config.yaml
model: "image classifier"
dataset: "rendered roads seen from a driver's seat, with toy cars, trees and houses"
train_examples: 72500
image_size: 24
crop_scale_min: 1
horizontal_flip: false
translate: 0.06
targets: ["vehicles"]
num_classes: 3
arch: "perceiver"
norm: "rmsnorm"
norm_position: "pre"
activation: "gelu"
head_dim: 48
fused_qkv: false
bias: "none"
qk_norm: false
parallel_block: false
inner_norm: true
moe: "top_k"
num_experts: 8
moe_every: 1
expert_mlp_ratio: 1
experts_per_token: 2
shared_expert: true
patch_size: [2, 2]
layers: 16
width: 192
positions: "learned"
latents: 32
mixing: "cutmix"
loss: "binary_cross_entropy"
residual_init: "zero_last"
optimizer: "adamw"
lr: 0.0019
beta1: 0.85
beta2: 0.95
eps: 1e-08
grad_clip: 3.0
steps: 7500
batch_size: 48
epochs: 5.0
lr_schedule: "cosine"
final_lr_fraction: 0.1
warmup_steps: 1500
weight_decay: 0.09
Rows from block 13 of a small image classifier, named by matrix and row number. Rows with one number within an expert belong to one neuron, the router's apart. Each number is 128 + 32 x the weight over its row's rms, rounded and kept within 0 to 255. All counts start at 0. Numbers have three digits each. After the name is the row's rms in percent of the matrix's.
Before each expert's rows are labels from the 100 images, of 14976, where the router gives the expert most weight on average: "top examples" is what is common among them. Only what is clearly more common there than usual is listed. The data: rendered roads seen from a driver's seat, with toy cars, trees and houses.
# router: router (model.blocks.13.mlp.router.weight, 8x192), inputs 0-95
# up: expert up (model.blocks.13.mlp.up, 8x192x192), inputs 0-95
# down: expert down (model.blocks.13.mlp.down, 8x192x192, transposed), outputs 0-95

# expert 5
top examples: dusk
router.5 097:095096151103110068149092159114113143152096089143116176154100149076112185147151125126108178164144159160129150147097184117123097116100108068120112100111184126088106123203119095149117100112145115139142082098158102100130163081123120181104175169084124041115160172146068167175146167121143169103
up.10 097:113157115143164133046146149152172111162175134075188070067141090115129071112110164185099113159090119064118100086156071166154167153137145153167146134124136092180153106085149165127178124133108126149107153204095104152158123149135159056163145073115169154153098131118131115083121092145104124121
down.10 101:098118149163125135114176188115122151177159171095116061137123163150146135168000115127127161146138126142058124133123143110160137112162135132159105088152102118110141154137114130144140111168163064146106112092126151112153099100169123117117079123122114173122137123116091142113058134170097127100
up.11 093:132170127176129152117166163152150099158163142108169086113137101189103105134090120139144127096123061101111109105186148134154141149172139172154164136161098064209090100090140129099167089091127155111105148167105125216147108116075161091153076070133137182184085095113084146097088096134138100137
down.11 100:163096156124112100119129126121102099094133177148114038130094142118089072164004124108117176141143160108123190158119164107112107066125146111098127074122158145100140168114138146129118175146140090110145094123161119073127096115160118156098085174090087137085152154160126122123129128116076125071
up.12 095:168167110177172176115155146169168081122150131120166065104118114159147156151073114143163138096143074104120095114194140160153152132151173155160134186156080056187082096091144159103162102109110159098125135178116138189156103134094144090155096076153159173175073102111120157104063113141126114158
down.12 122:147078163095101088159122113112072150120121114179097104183110141097076144165068090104160142120118145172113150146103178113139091064102121122090105084087181161076168134125136082120101095140113116135130078096183132093129107073139097204095146177089103102104155176165109089154130144085085114086
up.13 096:132179108143170129092135149163159124134171158111153090075118094156164095081096119153176113139138112080122090091169064163127166145171162141141145124120100088231148093111148148142173106133088150120112165182124099180180142112141157026164107099132179147152102133127161155073111125132142142116
down.13 087:119091139137135142159151206156142054157150172068144123104143182090143063133084131139088178126137135121050156129093156128158085106162139159097147084167156111101086162124168134135092110152189127089128138105135140139109112104148110132122097074120129070134148114132081154146089128104070089097
up.14 111:131181106157164140109104125181161154128137141082155101086143101144154060100104168192155125135118108112110109110206102174128150121185181137174116159139112065197131096112151160126156161157105139122079157188122142154173143136117131087168091108161142178147110127095143123130120099169112078164
down.14 086:117151186150130139091174144227104125151120137096178155150103155105112099141148125163172127065189108198094125095101126111148124134157154120129089132134151136135088145162065105114119163131173123106080103143139164131120125122115132107142132103108183075120101109120139057144156133173147076091
up.15 109:167127117175169148125177091135139105136188137087172097103160096167155080083088140171180143112146071118146076141177102160177157146163190134154137133148124066138079084104161147131161146160078106115067161182108172105163086166111091122178113145155134148201120108108117136107091092160124115155
down.15 098:052131158121104084033098119123132158179135159140078163139098183082077174093210058118113159152125142115107154087109131133127108125098101099116108104117144132158181187142098102150126125089141132156154117117132085170102123091131161074134190122109163125092119138158116141147184138144164120069
up.16 117:141130111145182115136130107159173126115151153097148100082126100175158084078109164160152121167128121110136123132184069187141128148180159142182139157148105100190143107124146153109168159174105115115119175184110150150151137140155132080173098104164154191142111113109157117082128103144117116157
down.16 100:090145177112134183096122128186151149146152116115115127156116160110060126103123126131147107071161104170107150100126154146151131144183132150151093087113101125168036155145109103088115171114165128118092181101173173146096142145146140091163172127151151157137109100181095104122144153170161053066
up.17 094:127159138171171164108161179168173088192150142113168111105137091170114108133092101157154116105126053071115123079168125129146161131174127191145166152144100091188092102100116155122150089085124176118101162154089123206132104156083128098138128049120155168181066092101118156066085112132133131145
down.17 103:168098192109122076154160132091103107148136144131136061143101160112099108130000098100098171135136164091145134154100154124125098112134149111073152086112133142138107137113164121106102130155153089151105085164152112067118122145177082141118108176109114170095162146124126166105116114143101119115
up.18 100:151182094149177126070156157185168108140141157094166101071133072141133058064110140179124114145103118103113083099163075164135156164176176126161114128118117059195130110093174167152159135178085138137110157187099117152181139151147144071182128088139167184154092134118181124106099073158103106130
down.18 091:115146148131168108158132178143112094117117165116105117143072185133110091135082068140129162144219131139033153108110172075120134093171140114115164114113118183145102179129117147128106098147151134133159138130104145154126101107187138134118101122127117141126151110137096149124100125160131096103
up.19 094:141175130162162165123168156181170106134140135091168078102131110161120117133084138149187135104139074071099101089211129133126150129178177153158152110127081074203095095078153161135170100092134161098126151160111137188170126125104144070155128099116131185201082102108107147076073107143133103137
down.19 115:174085171103101097134118089105103111124123141156089102163087123116089109150066105072098183148144146121121159160101181102136086087105107089115124088104140142092117162122146119102097129102145113139151098079133146064138105114176086159107137155077066122083168134181119113148115160106088161068

# expert 7
top examples: dusk
router.7 102:110096141104118096092089138123092164163100122162104195161088182117116169147178083090103186176138162180119146159091151097094113126107120043118099103098210178095142142182108092133106130119120109144129087092172094102107152080145118169095169161084088071107156161144072165186161180125114176103
up.10 106:148144105161188139105143110162185096113165149105178110088117083161144096099112163153148100126095088112128101152185093172167149180132158122167164127149152071146117082089152159115157130114098123111099143201114134106177102135163117076161100119132157159147107103094159188107104113170115158128
down.10 100:100148135140133097090084093132093151091139111138107191116088142100136100157208091141060163117138110138094152111127182111127109119146108136120134108074158115115212192162086130108112158092148122203157089103152110125122124092166171127131148128115138097129102132152160100138165118135143112096
up.11 102:079162129140170113068126173208150133124152152105144098082125112115136115132098179169099102102102112117093089033183104174160130163148151133140124106095101064188120092088149142151165157121108151143110118181116122149173130121094177046184153092092178170160099118139135144118149119136166129138
down.11 094:120096164091121109116140130080129151061130123118106145146045111130071120164073113140131117097111131149141140179131161134120132087113159089089151119104134129086184122155133098061100107174112102152173091120085117129169088088090092171124105156079094079126164159152146097126140138100117137132
up.12 108:153144093164188132100148100169160080106155121074151119108134100151160110107133153169158151124127095078123093137188079167173166161162173134192146120157122031128099117111183166148170128134102119092101137190127156128167106133129101110172100112147162143197134104120120151102085071153089114180
down.12 117:088178116122110094106132150141135179149083118168103140184150163103143096112183139158081155130157149142113129094113138097126071151076151109118131077108155101138159142083150089101086219063113131160182098161145099141168142121181167131115168093108120162101122153084181062137166145126152135137
up.13 096:150101115130175125111151102133166070144203148098171108096128104133163123075099152167159126145115115107131074149181096160163178170173188112171151145166142068136104116105156160134150112125092095104107146152098177133148074151150116122178127134152188133183150072118098164103101064166082126168
down.13 113:081169127112120113096085175137120160120081099156107108164139131139101120119189117094092159077199148155108141110115159099097082139117115114121123111076085144135155158098094075144139178036134125142135076127140092154138141075142160096133186129111129147099126152114186069148174142109192131121
up.14 086:166099137184160105049172136172144079126163158092122081097108103131102099081091161185098116138088097075137082119111112169179172174179172089151119113118127081149192076115184136089166151164093115133101136207129119111173111127151101131198119123134158119153161130167141173086087114135111122100
down.14 098:101183090144107133124166165131151137128112094180172066132144125168121114105102171104113110131133132182092107092171177160146090148088106109127168160061139112145152129086158111148138091089098116153161080142121095116156101023086168099134093108124097176108117080085169062114165121091135094126
up.15 106:100152111132181126047156168209155132114133155105139098096096122134122101102096155191090096125090105141104082046179119155153160167139147122170111104104109099200098081088136127131149153118093152161112100177120117160163133123118159074188101112114194159170085110136154151098141122144143148123
down.15 080:164090164098139099159139104140119142067112081137102171135106133122096161125123159131110142114075147184139115146135156113157080065133130102085157149098126130097204129152190107077104101182097072189158119109096112082104130089073119151095096175116088056120138178166134089080116131102087135121
up.16 094:120176137137179149076159159165167101147161167133165098104135092105140086117101150144106097100113093084109087070196111141134146160157127130158148120135087082204102101077147156131171148138129154121078101186112117179128111115103148053159114107110145182166094148131178163099089140128138126134
down.16 080:165126126102143094146114105184138139077140155165118134099143124160073153148125156147117137072099086200124138127154191083120097100133121114111149118115182130103213129142152142079128134146120090169154065130119108131103110130100124156155145152121104133139153164202158113127121142107123132130
up.17 117:164098132158158154131150114146180067168207149098189114107117080169143137092114138135132104135121073090136081150181091135167136150169150120169173122156137084115108103111140187136163114109097115146114124158068176134144095139102104098148079130152148155161139096097132159060103095160085127186
down.17 118:103163161114103091121115128124100154148115109125101170183099162114100090109182115131054127126170142107107123071126147123127104072106116150103127093111123123154189153138126089128111147127135157173152113123145075164113112096133156129132139065105096118116094167124128102121129131124171102142
up.18 091:112143118156146193136150158131159114131129083127124125119112114149109071099120147151108139096170125120155093109148095133140135159149129221165098168111084117210125163142066111119162180096179113103099146105111160195085148145115150068155126064185121152159068086144121123122152081201162057123
down.18 117:142146166099116096129128168126112121128142158179108084128107103116101176154060125122108125151091141124117102115141137115123139118101150086093122125107122121101146098087142106136106120129110143150149080129125069092160138094135141122107133188076122150146142164148170174151122137087128235110
up.19 109:152106114169167134119164122138158079129177157062193131086128133155138100084121149177163131160115105096120091162153089179174161174163186113177184161174114076150117108102148178130176142132101123104092170181081168130156097161129115126210114128158176157188134096112123156091089075161100132175
down.19 108:073144148095084089088108113157112144112110119146076123183112130079124123166184142134126143092166114140094138068133141101119116124087112169115106050088091167145150151116109099125116139043119160144135074132163089159117162080174221088114145099122121123125085131118199059148177142083185134087

# expert 3
top examples: vehicles: two
router.3 101:129090160090115074124087141109083132128088153178081210171147184102130147161154119119097163163139159149137151193117152107093100122095109082098124089116198129102156129179114088125103123150125124138135116125164107102117177135134094168099153184098121070134167164192142155179128149104113171111
up.10 108:173147128198160183148166115135160096144157141114146112096166089170114102095125122152168100108125063075160081100183107150142160172167156116150126153167113082153149081107160154127184090119113130096060166166108152134155120133114135098156099121170145153182131090099145110092082097150113106107
down.10 088:141117144089063147125104190110095150147065103125098151149173205105075117108120129061105110127095144149138142129054169118119109115134071160085142152104168163093150149172137101121121132142122103220166098104160098120110161161073123153121160174115106057095166171160089093169124119147140100106
up.11 109:132157072168193151112148094155165089102155143091164116117119119178132083104121123159142115119112103109127089119181083154171164176161160146185099138191122076167130102098156138148186118124106130103079161172126138164174121141151147100199096101178173157182089088115116110090103101160133102127
down.11 077:097133191112094103098128109122122146180111137134126145140161146101083085120067117134111110123115094163159126117076129150096099160126134135142090122089094157127182148144136061108105089127128152217133137118182086112135157124102151131111164150136175105071129115177106102180118133102148130078
up.12 113:132158078177203154118149091154148084127165140104158112108133127159112101083118119179163114085122099122136092104184102153153188174161150149183114147166131078172102112130141150142190108142116126103060180175140153156155097142129159093182108082182169133197103087108102109104097087175140096145
down.12 084:110127183126100122102118123115111181172089112131093155129118182066076139138068133097108109139160164124169166094106140128117078111130107136115084084087126158111180104159144061104094137127136120195177060113175130114098136090093142137126194138123085105103142150224132114170137119155164114084
up.13 103:143147081164183139121157091178147091116166158091152102089134116166128088084113145159142104090109091101144090130176089158179164181146165112173116134155115083148145090106165139149176121129102145118067170171126148155172131144140140115196110102178164154177115099125125103098084072140135116119
down.13 087:147106150081078090117098088096068161191114108121115140142159168060099120116091144126128123132164107185155136137089130121099106138094088147086094119085156164119175130156131100074141149156132111168149132102160119123079150124105099136137174167132170063102146143191087077188138130139136129093
up.14 068:135186134177170143130130118145202107127139178105141156120110145155108074141137101139119169116213095035151138102149087135109112088181170131141154154156080066169146152145122155157144133118124194070079149116117154167074132154122132131164114085142098118164094139135049129081061142134146157133
down.14 075:135114118075118072149096080132137163113092158155118128113069133138091084161172147103099082109144150189094144046117160163139139101090070107090117082135136138149168123131091085135103165101138142178142176109170121151102142073149125056108144104126131083112079163155236154144112181105145097042
up.15 101:151128109166156190144165129136166075148174140095163106094159111164135120115117130136179095114122073104124086131161135153130148144182173096132151164176117077141119098096166173119156095147098119084098136181098202121160105150064093128168120126141142147178134113132141096078055088154125115126
down.15 110:095185155169119127046106167184124146202104111137084101152141192093048087113079109140093113100158117156120112071127151137097100100138134122126084092116119145163135112095133051149148118079111163199136121102141100129135154082112185108171153087116118110106081156184129104166124131144186098098
up.16 102:131187088160183157123150098182154095120180156090156106103120123174124092109094098176147109083102092120142085107174105134143171169179167166191114159155113094178141099094170157142180104128127160110087157174130155178167110127156136078163095088183157166172058091129114129085080110147151129122
down.16 080:159155116130157079095126092131161142126144111114123095125202130099039137107002147135102103125173099129126115160141135129113120152083140121132085095124170135162180097126097105118136121144127117138113116154210130140168141092114109187152168128166150105145129105162118101185116162179131123128
up.17 100:159147116172156116107124127151152114132146165074136129088162127148111111114131173215119133125123112092125106123144115190147157127195218077172132147145126063147138075127231153125167154172055136142107160178113150122233126149123113142201129120126139133168121173162132103101038069154112105149
down.17 109:117183134122163096080159146139154122132106181094138066094077115161141060117095119182111154122152136133073095107159106123142131116109176078167141115134124075142172099078154115137121175133074136183121116181117100134169113089233174089102123128105135184129128120127208137105154150110130144105
up.18 114:154143121183176169146148127158146106145162162106132122100159095164115102102137133148160089108131053056153104123185098124136168171185149110158143160194123066152126103118150141127175101128110128095064166177131164113148123134106126123173111106151150158179130100136128092089096100162151119119
down.18 111:128120127102100126119085183092082149166096063146119147162157185085071097098116128117070090152163136174115150139088139146082102128077122118103086113125148163097158145184131081103086136097130127199156158046134122107113170137127094167094149156141108080079134119130112059185150135136150100124
up.19 108:158110122162168131104158101139143106083142173090165124100140122145137112115128141177122124116118091115146061144121122170156178139143198076184122121124130059126128077110212141105171139174054096134100146202128130111230117151141099140183096143132171141173142140127115109115045092147102122129
down.19 128:115160161136150118078114107151151120135147156099145100093106092122134089132131107194092146143141122125109109085154133126154168123159198073140114117118113108132141106093178138167148140139071170199089132162107077104196170103159175109139132136103162172159117152142160172082094171132148151104

# expert 0
top examples: dusk; vehicles: zero
router.0 095:113107141097117070155105148101111170154083109173104168173069187072089153130172101108114198153150183166097144124117146126107092090125095110131120087101181146094120149206101085124096099097146094153173074120144092109110121143104119157096152158101087062100143150132071140177171147093113157108
up.10 094:123185130159170168124142158180163089124172167115172115075162082139137106099146162173195110092092103130131102133169111161147194160138173112145123158078145102161188054115155149153181151123080147123123140195109128124171140125119141072153127129130135155176105113137158126117117153144120120105
down.10 080:114149150124126132127166132087146117164108102158114096111075170122087236114128123146120162177117122152167083130139190151169154116111119117151195098159137082080106154134177165144154125109109161128107032147066144115151094118068119125124091143104152124160125119173107228100109102079108185130
up.11 123:117145123141149140072139160188167102144180153109182123102130100121143094090123150168123110116098104129096093098178125162164208154160168126150135120097126088161146081108162171156195132109082139151106131217099121136185120130119151104173129100150186154190108117144141144104120110137123126114
down.11 085:073169109194142110177185078166140100130135174146123075101020137122173129096113118154126144189169104107208124076124087110161132153150150143179127110174094143170118146093122174148138186117095116118125130178085078107147111147157149086153078102121172160110145108086159176077152109132144170163
up.12 097:144113126127161121168136165129134055095199173108176098088152074172133143126104160157155076130091127133119126132137127150166150135118159086114168138151157100121101066084166205138158146173065120114127138205118130098167100134101136132140096144131150150125149089110148137078119112132121131104
down.12 101:131121091130107117130119106168145139066148161138145077126095161185089085098071121094106117072135107130061162134157160110130081174157097124113165146111105179156198137128102146092125163132163131137149091117134130135106101101124163072107136105120170151104137104166199089109134099102117139130
up.13 114:129167103171189124094139126180189113125133170100153112081128083132140103093102130187130077139109126124147092103190062177152178173159135123156103154140103089178147088111159146093192164148085159151102160189104145150174143164133163105151119097140181165138098096104145167095114100155127120141
down.13 103:166107166142136163127129130112085103064113145149164170160131128143048147133098031117115108065156071154087131170161210129155151100112117120109133088095139147134174165169124133124125080073159088157136108130164131095082102089122094155109123150163114131182169139160111069118106120128142118081
up.14 114:116172100154156154056116102193170116147145152110161099092128118103184107105108151196150112133117100100130102077166084178127175137176140121165118138139100080169156075103149154129181138133076169139076156186101103164164142149131167074179125072139182155151082121108154139119082125155147101126
down.14 094:167108160145160175154131091088145103123132117153127141150077168127082132114050058095161139080166089142169155193143187098190092149126121111114157107124163143082143159147102123080141089087159119125130122122135130097109086100167105160110131145162112083149147114144068061070140147123091111113
up.15 102:110143097147192150093148159198175085157182185087186127091164102153122094105126138180164103100086096109115095112218077136131190161142175120147123127104114081171145090127130142158200136097094144146089118184112133150178121128117165066153119113139162152159096100134146142112113125142141134095
down.15 080:140125173138217130131182125116139144116146077082126070120093148098177167102122100119087150185174110151180107126148139140143123124165155083107144129138144065107048139148148118180133096131128149067116110130125096113195112157091097143151107110088155157159136119104051178113103094154104077128
up.16 106:147112100137190228099147132171165122168137117123166131157169128124126067071133148134138102084112070121121101128167122177117168166179146166148113165148103122150137106128127156104162133100124150097149135165144167152161122159082118133182157103174128156164105080141103094128124101158133095110
down.16 122:127102191126111111144135159106090118114132104155101127138100141101121188148181078134116163118141101102190160110134121095151086110139125091118131030153131113122134129093139120122102165111127142127122056127147089136139143108150153097121148145083091135125126172163123168120092159088129152074
up.17 099:128166132175147162069177126180180094154147157070195083091164090124125091102103129193101066123105083131111115111169119162161162189165139169138168152139115097178131092090139168119174131116103142139141167179083143155162118165110155071176091098150161178141116082095144119097117098142129122131
down.17 119:111126125084126148144101116147115120087114128149134156158124132112027103138088106098086141058165131169111100135157186104105113096121128108124085079104128138129243142119141086097117072095123117149122104106201147127104140109154123163115131102150110091147138118175131057132127134094156123059
up.18 097:115147096166185211116126124172197106177148144083149102128163101173108096100092104128159080094088077108132101108178123174113181152164128140141123157156133083162143098118132128105182144075129181094144134169103151157184108123103154091183134094198158185141109096137126108119108133150152097125
down.18 109:125098164084131124163083121114107126082112141147116156139130142095063183175152067112133142079195111137111129121123199089173126088118128138080103071104117122097187136095126118168109109120124115114127078109183151096107116117111133150117148153090092137152137168202139132154130151122126144043
up.19 100:085173118166147140074160139170189138155136178105166098085124110138145091067109131181127104152133117095137106097158072183135165164157180147165153163119121091222118093089132157129158167138139189149125163167100105195163140163139174067172150060107165162120085115117135147105085094121163148156
down.19 117:160106101114123140174100104101133078085155135130141097133130121152094125146032088099148109059122111211061103143137198114138119116115109091156138129120133150119180117143107153111104043140138103106165106117155171119107096070138108156126104154174110117140155108163112039115094142109111114109

# expert 2
top examples: dusk; vehicles: zero
router.2 104:091101118091122063100078134108095152145071073183094184148083195078143181143133081106105202117149192149113141130108141142108109083121122105137076100119183140115077132173104107136103124094140156138178107122153051121143166125127125196112149155081114049093117179139073171170174149136137172116
up.10 096:112125114176174174124161135170162098163165163130157096123189081172112110130118085135143076106085068128144086109204144148149157158129139195163126123124103112195142129104110151120175122074132154118100129183098132167135109138130147043149098062156166189158069091118110113095133080138173122129
down.10 094:116116178096101062116092153113098134113111141141080074130084164086110132197031034144078139156119156118122145147131135122100100081151116095099093137135157140125134112095115095097119120150082127154141095110116045081116153133141120155101149160093118091139177149133134125111158139130110172132
up.11 085:092147140146137201130108109160112130170117069136147123150191155130116119113120125086161139113168120155133122127166119141095125160138108169170089165138086133212142162117070125154160126114148118127084183125151158162082144147089142067153143076133113117180069114129115092117136097204177042073
down.11 100:126148161052109112141117120133110149071081146137100087126079143108127108156046115087109150110130161162112141132110148105090094110124118097078130106145137121084161116055121102088102197153110120125102134105132079106117157089126116125105147147113098100100152216124211137189119130118125123088
up.12 104:120128084172172150116160107177164097134157128089169119117147109129115120082114136158129085121098056151100081110183108181157195189163142192158134134143123125167134117119152159114209124109130117129105144168126139163148105138115128109194095090188152143170074096115113105098130080184119103147
down.12 092:110122174093085107141087090121087176136103103188085100184099162101113148149157113133126166119126127136160135102142136093092127073160120090105082067099131150121168145083120058085089153079097168126111180102174064110129144129166158124138156151104106114091152177164204144165126163135201151081
up.13 091:164143114133164117090165131141130091107154196143176136032141060118135104116129178123135089175100136120083090108179153165151177167144133111138186135125157111162135079113161169141156175121061112102121098197102145135182113121103142063140083122109161149167127154121181119116124127139085134109
down.13 094:151109142126122130062141110145168079124147105053139194169089137141093091097247102170128171115181091147080108163147147119178149138147169138106167104105097140130150094149152167127127059111150104188133083136102161144133091118110126131174121125127130074167095166171075126113091095143109104136
up.14 079:139164112154165148131173163164163101132147158131140134047193053136134113120150150183140098151102134119123104108214126148166175158140143126162143137118136097190110078098125171162143160134105121141101153184111135148170113105137151021136126115123160156156109113104185128112121126128115161118
down.14 085:175168137202153185090142083137150109140137102104155179105144122086095146112211115147108135145113098212142099117159137126124193163145200118166162107138106091154150103145137159148181091110111148136153105154127146157129093123142132110156123087136112092148141125150125089069089106134120136107
up.15 089:158139136158116104120162139101142090103173187122160131048126119127188104102140151159119141160129111072129134127133091149158141151158159098154151200139132088147088105107153190128137132152059143105101173180049078094203112113154132118143081119140130116139157161077131109060102093152108141144
down.15 111:137125115130182156110170143131165104137123130150137069130177100196091090080158113158165094127107117116142114141139165129154161192108129052123122102157137124108161087079141128089130152064108104121089104144179125074140105072133132121138122178126142171140167121118195116082118135168119053062
up.16 099:152145106173206164131177131149186087131158153109162105107165059154172109096095150147157111145112111112150104125203085167166162157167165137162115136154123082182114083103148144107165139120104111112100170175103133150171112173124133058171067127155173179155086103106137126088114092171105087139
down.16 071:165154158117105140075113122129148113133141122124153176133082159102035081100071050117070185123171103184156102136142151124111046076114139130112112089099184170152137117164114085123164113096146111150149146123141151097134109185132131096153190114106163091153135118136102063156114151118147118084
up.17 113:133163096157161147130143143165163108138156118115165118095130102138142106078123170162148130129131127098104094092183132176135160127163195107170139152140120057205093102103168169156154137114112150120104129187113125174183129145119158081186125107141150148167095151095144131107089079171114097144
down.17 072:141164148154115165094120135176125141155113073089111155158062133084091162148191110153085135162132117123132082118138102132076139090131165134143143105104120113143161147122149114182176059082149159168151076168120111131161102092133200101163123081116105125149069115122087158164122113149129152122
up.18 089:133154110154173123112204136140147106107171163127151140081167086154142132125127168133147068156083095108112085111200119136162208169151117167138152133132138107162127093112102168172177138102076096104103140195124138131177111131094164073137077120121171145167103099130189117094130132144125110111
down.18 083:135130090180153130088177127095159070110150102075142145111123110148133158102171091183126108182121085143159077139119146112158159159149169118159176153152092105142135124154149126075145097135114153167123127200094147119166076107106066120153086167131186085140141101110077121116117116147092155103
up.19 109:118154093158161185077156110177164131122143142123159109132145095112128092052113148126087100093090076149123059115192135185155172193165163151150132141139125101164120084113125132135190147104111131122088101174127147174154117122127161083186118100169182165180094105131126113123129073172149090123
down.19 100:083120163063076129142108151130094176117088097156076097167095186099081138143131070132090151134149126169090121116120159096075094103104146103072134076100124161123164154097123064137096118119100125148144121102163098101166146138160162079081204118095103155098109164159133158175138163108121175089

# expert 4
top examples: dusk; straight
router.4 103:096105155082095097126073128102079174140092081144106154135065176100146169154156073133106168147130201187115145165083142123145104100085097125101091085127190130084143139193126119136132083101153126133160088117148119100134167078137119196138153161083125073058145158148139142153158164148131138094
up.10 094:114155133141179170168122133139198096111139126146158121094116099165142080117121126152146120064149088104149080113184104169133131153161153123184106181150101068176153116100108144114177126079138149114127141178138147155142172115134150037173143101166139165183107110097148117123104118178168076142
down.10 077:151048112136126104159132059127098142148170116160134090145119166151174155056091093131140135133100141127185141145085142137109092137144093100110144140141148124152163162088105122035135188127122082123123140089139125086109111122192082089143104165164185152103195137151160124116126110084109117133
up.11 105:094145108190171171121149136157186098148156126129187110102136095178123066055132143146157105095152073087148098122216089170156137169187137160169122171154117108164134139123114151123141144113143146114072160161135173155128122137145151083177112091173149163175077074110146111094122099183143127173
down.11 077:148102177121154093140111136090073148163132121148096145128140081067198174101200085140107119138116086108119191134118151120159181129124104141144124076107108123163145106129095109091161177149116132175109112144122063147150133160137133067130164162089162172128105157131158175108136128104132117063
up.12 085:109162073157191165131132089183205092128141154137174088113111101179136079090120134133169088097110099112163097109194088158131151172194104127186108197159114113176135079102134161145152158137120148116082167157141159131135147143150153077157110127156182184152113093139164157123138088156128115171
down.12 081:183096169119116126120185146123114114127198060149159073162095083099147145144063138085070085152083131175087095149106185118156065108102100143127125071135149150090134103145134124094119188135162122134099056110120124121115105128136112159113136151147140148136130120124104035129111145108115175075
up.13 093:082153137165171171144119098172186110120144123100145124111132111146091131111112135113146094062115073115148094106204127133113140153174112192142112158143109104199128109103097162131181133108136172140131148164173157167111144056172178108181112067157144174152067088147141123103125107140201117094
down.13 094:155083151122102061111124094092084100147134119115132044119129123129162152155052116087159136106142110129194172162097067131128118130121044099125125144143138175084182150093105117078107160140104119077158153096138129093075107122146107147112147138160102144094151113093137115147145124106096170149
up.14 098:139157123156170155093133115168168120110144144113180103101139097160102079107115153184095117098123071085124108105160104186112148123204164103163115131158122065151158077111179144101162144162074162163089151181131136137174138141139151110200113089129144156191137139156133120112068091178146088155
down.14 084:112178164137103129122150145119123143212149065158107085167105132084136142131106118136144146128080120142168091127123114109203143173105106115157121061144109149150160100086149141129124161014117133126175066140107068122161152135143149051136124121152089239127123102086175089114140139108150138118
up.15 095:093156155176177230136144100177169070136169126152157135134117115123081114099118149115155093059138075134126077108204157140147160145160116183152116161146141108183144113140096165114162141105135158133119124162125108200106108108153144091156110068150133157171073101149151110090108115125160112085
down.15 101:139096127122151037162116140092101160127072134160073053137102119124186110153120114112088141163088132076169171140099074071117096129112113083092102083120120175089157135095123088079119163127116141103108135098114115098113154152181114097114156191110114192079142163102167139113170157091090166105
up.16 107:140158124151229132137157147139189114093157166095185108100114098137142077082119144168127099093127091110128055125193122157150158150168184093177142156138108074175137081111145138138168146100101151126102135205122130151145137149153144089162095106140127161189113144124130130116088089180120113126
down.16 080:105102181121113155115132111131071172110137084106110124172150152130072182102079050122139108085136071182137130122122144139122126124077139121107103074083151142137177144153104061082124102076112174101114088135150086076115152123085114098131134135204148154146116117178138072148142096110082126036
up.17 096:136143089153193160141114109166150111104158114090181118129172155177101108120096117154156124079155050117134096116168158171142152151218163150180121169132093081147096143125163161152169096154132124115118132166169171173129146157114124144142119100156149132190101102162103157104073105179151117122
down.17 078:123054159153098100167097032095135072104142134098092162110111134147144172152187058122086118101113154147156109106182119071155081120116115127134112125096118150141215135149143138065080166128176126108118125136098169081116092122224117150088139140133102110139160145152115156105081127130107126133
up.18 090:114147088139173146119115152147187143160114125122195096110122091144171041057126176171175138115103120126181091085185086191126134161180122121167125176138132098183106102109161142103166151118117181110105144151088109135158123138127180093181119141136165150137096101105129176117109073189162089194
down.18 081:155089142153119116145148102085116069132141146131146066124103140110119197123085074119114147161176134117037088197136157141146130101095127095096147113108133112104118144108113157116101087145151096160135080122125130101160136131072089127123078129115096163174134109113158139124106142139096142053
up.19 093:129089075163161117163143126079186126121180168114199129068102135184145169141112122157171117149110099131155090160154085086195177153138124216173174130134140141133078156121130166134161095122175107106124138122080141173093076123084129143111049127169157096136121079104104171048123113141107184167
down.19 101:145087147180163124107129093121109138130133112102117187172131150096099108144192119133097134136167092163108110148099150120166162150130129140116127090139199124107089130170118110109116166122160129180139151118122096139111118142129100211171153131132138101158161120141152115129159151170115108097